Weights of a small audio frame classifier: activation gelu, trained on short made-up English sentences, spoken by a formant synthesiser in many voices.
Rows from block 2 of a small audio frame classifier, named by matrix and row number. Rows with one number belong to one neuron. Each number is 128 + 32 x the weight over its row's rms, rounded and kept within 0 to 255. All counts start at 0. Numbers have three digits each.
After each neuron's rows are labels from the 100 clips, of 14976, where the neuron reaches its highest value: "strongest on" is what is common among them; "loudest band" is the band of the loudest frequency at the time of the peak. Only what is clearly more common there than usual is listed. The data: short made-up English sentences, spoken by a formant synthesiser in many voices.
# fc1: second MLP up (model.blocks.2.mlp.fc1.weight, 768x192), inputs 96-191
# fc2: second MLP down (model.blocks.2.mlp.fc2.weight, 192x768, transposed), outputs 96-191

fc1.459:125102182159159089068120122143192106116120125133075174101117196189072139170096119134162156122138130099143166137129152121149155146091196074078135104167183136156137164195128086139067147094075107171206128087169192109119133141100142110123176119130096105148136144105155110148142093107134161120
fc2.459:128133142114134217126120194107105200152143142126155080085123131110132132133101109115186132121095103205144170113158098180109143113089127122150192143126076135103079135147156163134139138134165118084116114130163074091111094120156056108120127055094178101137122160116058119067133149099045095146
strongest on: /h/; /v/; "heavy"
loudest band: 500 to 1000 Hz

fc1.368:169112071126140060088124124160166125125099124209152119180103117116079111113095144159100106105130145205129088118096151068091118125139164163169120165114195170176178080109061161180146186126127150125195151138145071090160102166126135091158121109081100173157050151168132129146145094130158153135
fc2.368:158144079138089177194232132154086130157102126067124170112107136126108128127100143177178159147097111123143130111108117103203157080129103132122175079134109140113083239116170144124133117125183121116094146151158114122068136104148139103134075148164120074123185155136078133094105133143095154165
strongest on: reverberation; /æ/
loudest band: 500 to 1000 Hz

fc1.57:151137148164107150130141106134205096115103147123204129104153090101082112153084148186100115080135130184144140145117153092118118114104132164164117096129168143177134148062146125105071155169099122071120135137173133126157135110122123078080110160189143193157078207129110126170121108202154146143
fc2.57:180144109115132063154188161176170072143068132131174137195053171149105170122071128095102113132116124132102101119160096134154116097108083177136147063133149093106084102113137141176094142106135127107077083125117074089110166103155151088132021112144110091160139180158115133182178100140106157132
strongest on: reverberation; /æ/
loudest band: 500 to 1000 Hz

fc1.559:121085159169122130139137129088103062169164118131163098137132173069144089136172050103122143149107108131131165125167085108078155140153114118142160116101109092151099128130182126107188115082096107150126063094162153184093041125174108134101138079121088167101068131132071104151175130101116130171
fc2.559:146140126136136139187131179117135135176121105155068111157112082150154108138109160095143105135150148145135113102133145158123110098127149106133105126151155136220195125130165113133141037107193169095079156112114090108071128128073117148143103162119104133114151114170161153125161141100069234117
strongest on: /ð/; sentence kind: statement; /s/; reverberation
loudest band: 250 to 500 Hz

fc1.584:116133156166089121136115115160139069137149169124153111101119091172106152119120127142106137111200142122118099135193115189135131114166094115152147106114134089089162159098121195113154192152100121124094126133130134137116163158121145126173085113131115132133179185135186126167169112109115096059
fc2.584:074125097075107163078131173169117157203126119174083096161123118100154129131130128154135119169129128064099171134086128101095169110132119143085164123121146153094143132118147111143112048124135105097141135120119076136148139119083147082138116108141153107191114119193069168109129131136113141157
strongest on: /h/; /u/; sentence kind: question; "who"
loudest band: 250 to 500 Hz

fc1.306:082093115118118126126194081141094099166138155102119130168118107196176120114110071096135110147150145129114072154163104108096125099152095159166143068130099137128144107106080194129160109154140185150111128151123111186125153101137109133135125127080136113217094137062136086119100161138145104074
fc2.306:055127169104102133142147107110109146098065133126068138161163137100071133136129050155134206151160112200084104131098127110162144075142082131112150090099082139153118154072146148095166089131120085108126146109143115103183127119106086098153159171153065153144128078138133127022133170103214148146
strongest on: /k/; /g/
loudest band: 2000 to 4000 Hz

fc1.722:154094168150082097102114095100109184107168081103122105136127114117118127019071142186080158118143153142118174169160150115148114135164082162105174133117062161138113128096114131114134187153160113111125084106112116141125110095136089178097158160187165148125122153110105127121196144140148124195
fc2.722:188121086071099119125138112146110141181075102145122189084119155134163179163131185187102114171150075137142105051113107127123183150130086179087135135064255159098189152133173109125149069105142112178108119109129131158109124148089133116113111111103139133082071119196080144141154127121077099126
strongest on: /ð/; "the"; "this"; /ʌ/
loudest band: 250 to 500 Hz

fc1.682:122096110100069095052199148126063085146090097167106156186107142101089131157147136152093090124048112131180097127167144115157091083154135110124118131112122184142168177105127120126171117115158099097094128146132111172113137133141127127168157208095091118174128168162189140083154124155103087180
fc2.682:105115155151108121158119128137145087071129184068135127125142106119171083097115164137103149072185169155181125125137073154141088142125122121129091121134132108117122096125113234157100164162133171161136130096150110112127131142146136148114105168118118136103126158085156167206127122126108186109
strongest on: /æ/; /ɝ/; /ð/; "that"
loudest band: 500 to 1000 Hz

fc1.431:143109159118145148124141170120200129137100105103164128155106085114131147128055143157113118100094122135183112130103144070156101097118119213142083160119131100146097136131120139142080120111150165105138103129107153174124155139070145100081118176155140157156067199134171150161137129212132156120
fc2.431:155140111101127114129164134132200068163026166182135097092108153133137127129121115138125164069193154159118105087114100130111152134148025152157119078136169093086103126112176141151089165149171145108071082102112097109164106160164155108144023126144137115119113143170132117143146098135126161134
strongest on: /æ/; voice: child-like voice; muffled (low-pass)
loudest band: 500 to 1000 Hz

fc1.389:112104123105188116113125228145126157120134104135174169092077181104115156123110150179157096180135123117120132137084135195136097128131138087149120118136115164123105140133115140150111130088121170090136092105135101109133102151174224111110148134127109159184029140102128121145142118140126117125
fc2.389:114100118085109138159158156135179122177166106147130123157098178093084113133135166112078139189119093127124201193152138091123122103082074193105145151117059109100136176066097131117106101145095099146083123091142125115164181121080102098108100144161117144159125154181102133131182102137093111156
strongest on: reverberation
loudest band: 500 to 1000 Hz

fc1.47:112080157165124131115169075113091101163125138154137085109092126119102149116160146143182161096150079115157123172138083140149133125191131121104087076082131143125131154100131155092148175155154108112097088169104126168055161096121086128131164161136130141118114120112089199189130135135099141131
fc2.47:118120122058067175148144111186127179134166123110104163155127164077087138175127167173112085132157083109105183096109118099152158079140080127144164139100091136147150155089172142109118082111134049139117186131099104095167126143066103078080098131131149136152146128181091125153158101127089119162
strongest on: /ð/; "this"
loudest band: 250 to 500 Hz

fc1.589:127131158168119145088131120103172060140083112100102155107115108110189132133111115144156112117161126154188146163107177075110083034157101214134077162148162070125115089128099138084085115151117124050126134157181149135105125130128110143148170111155129100162104150146166088140074116217120180098
fc2.589:177133114092146100119178122154089137093076153069106131132092083161171133128133072118142138094159133148148129145126114092121126122127123117147169090127175139113120093117102079079124143113149126089099164093082133095090103147127112102152065133123145164120092132219112089117195085161129126149
strongest on: /æ/; reverberation
loudest band: 500 to 1000 Hz

fc1.665:129131143132159114079140115149158123124104129149135131126140112095107115106065146165100165151157141144192123101084211096120110109081148148122081147112154139151137117138122193126083106136105152043168174131119127146142136141087119075142096148139086141158100176119168158135128099182140188133
fc2.665:157117078112125095149207151101158099153034144107138077114089094162134153159100111142108135048141165126159050108124111124181133115169075182132146080153174130079101105136131103150099136084150119157067110112147090131094096121164163128115092154143142138100144128181126120180104149163122122103
strongest on: /æ/; reverberation; voice: child-like voice; muffled (low-pass)
loudest band: 500 to 1000 Hz

fc1.744:094105126157091147144133054155158143124115201139142159107079057092097154125139135141120092151164127119117148152078167123148084102044187160091102127155098161116129086139152162162164160151118184092135212126146085121120139157146151125151105112160139163128069225107133128110116138187135119170
fc2.744:175186150073123059092179150143115137121105106109085142096114131113180096159054116118089120104047113132127144152148105123156147080180148124168085150093143144151138195102105066118145065102142092129144103144126148133164075112093182112123109127143157121110099129185090134100162151143067093211
strongest on: muffled (low-pass)
loudest band: 250 to 500 Hz

fc1.179:127084162129119113084181108165106134155136181155132156201106121149161101125133029177121154149186150165104087122137130108105122124137065172153137121159098141110173060078073091136162104085087158149156116125129118183165177082153164165091122122072131109168071112088127117118099149148179127097
fc2.179:099120069133146156145167135132126158086106127140079118090148099116099146162093158112112139079108154145105119102108117067142093109152099123141125129099095151081080136107091121163164095112094085086132167112141133074189115135092144152135146138113095143122202117087098149061137139131153125183
strongest on: /k/; sentence kind: request; thin (high-pass); "please"
loudest band: 2000 to 4000 Hz

fc1.622:136068186116096140178117068142171113128107120118141192128125168119112098091137132094099146162158144146180169132129152051137122105134185112139150155116124148149085081172109107118170157052106134172156077106124145083107096099090148110119147142144150146140142177117171123156184127124110099139
fc2.622:145154090120069181101130155127146151116117092103079132100155064086090116112124081112146182131093069185106154123179169091162129121126153125101107151164065130066140145156133136109164118163128090134177092113131072070124130108128164151179141074064088112059169146137160110085105145115076136083
strongest on: /k/; "key"
loudest band: 2000 to 4000 Hz

fc1.528:118121097135131178045145177127186062110152144122144133161055084136106188164101112152091132144132133156154088133105162104105160166156132160191121103139113159144122120092137145131093102111109143125105132098128159158151144100051128066160112143124156177117057137134157147154111123159119104124
fc2.528:120095088087088139138137139142204096169093137195134146138127129139114156124086175155104133136141129149034145133108089120157113053134019086157154182132173109119116161117170116161093086110174122107091138157126106138146097102080144097102049130163139123119133162181113129153163106091123152128
strongest on: /æ/; reverberation; "that"
loudest band: 500 to 1000 Hz

fc1.150:091086178107094132129161165105125156146124157157165161163131134136122177131137179103195156101094128055146200126154098131125146096131120098071083145124132113148116147078118144114115114112088193098153088163136104185147140084095180093157085127128115161108123170135137106145171100137117139126
fc2.150:156174064131191107138143139150132126123111091119113114127121109100103049125103066136120117163171151180163083116135165114150100134127118119153192121145142131100106049187150137172115142170159096134095202076148125154147087181119079157048176100153160101179103139101098160119102164117131120172
strongest on: /k/
loudest band: 250 to 500 Hz

fc1.262:128101140090113159116143085110137103124128134107140172100123243092133161117136143111113076091134048133161073103126133080092111118146114231130055136179134121123133127124106071135164173145129123168113184106138088107127156081085066072102161118156118193139140137112131104136090134118190141107
fc2.262:127177117125135137131095155143116133198098138100129166151129160145087107129143236147127057159105104148097115135102135089091119093104138136116126117122099058129164171106142155099123125160073083131135144122110094145118121076163114120126096159150142158130106120109109144097151070107167182140
strongest on: sentence kind: request; /ŋ/; "me"; "bring"
loudest band: 250 to 500 Hz

fc1.41:102094121102061144128157132129179196161082135155134157122139177093187071120166099087115141094157104150152133158126151091076132163140130078137143162066122145144136104123084145151144110093151116139115076085142202119104162069082136104172149106143171126153105130090103168128164081181146098092
fc2.41:115152154114094150080124204114162145096095110087082223128153083085110131142113069139142148127131094143094120112153143143167162091141084143081139148218079085084198140142118161124122108181109119143156098143156055092116122130150122150178149160130038096091129085123135088088109126125117153132
strongest on: /k/; sentence kind: request
loudest band: 500 to 1000 Hz

fc1.520:194058161102083123106117108101109157112104120154097170160121156098138156167169097145111127107104160141142156124133141124107174178168149113101141127089148201093117160156108102117140130162148111121166073111077116129101141110156081161111216092189156180146075125101069121141198100141151100132
fc2.520:197135124043122173108171123184148180171118073126077128111117133113153103167135143186102126135138073131105127140128165090141196139110073127110110162111129089110136155100192142149140127136132137102115144087144093119113126142105138107135067086181108082152121107174134116139187089153036133146
strongest on: /ð/; "the"
loudest band: 250 to 500 Hz

fc1.601:080128172171124132097110132100099142164174141102113173072103226137106129123133135082174088101151103159126093222126101141145143210078143094143130150122159076121134165131146113096151123125169135178118160118109128137122091120153117141128143131102114102108127128127084110104141102095099081132
fc2.601:118119108142137138150110085095171083124144145200183091104099089140125105086137117204110126165089115121133185148148068117130089144176125096193169116096107105134083113130186091148096122099160148104148153117121091134158165092128124170094094141145104097125146120161152168067085169125159156160
strongest on: reverberation
loudest band: 250 to 500 Hz

fc1.267:069102125163111130180168117075138082087165151101147119126100132130136126093183164152119092140199113091147143170107103128034125136141103170109145102158072161104127111180114179132126157130179129147195108051100135155136110072144109181164060138121112158138112148125109098137129144122136117141
fc2.267:142156139077121146099140129153145160135062154145111151149132110123079122188082137105083065176132202126114139115092175150187098137138080139146151183045149099129135128123138132104139082117139153100146167087176159082136070066116088072143147139141142144141123138161099110142150114111100084103
strongest on: muffled (low-pass)
loudest band: 250 to 500 Hz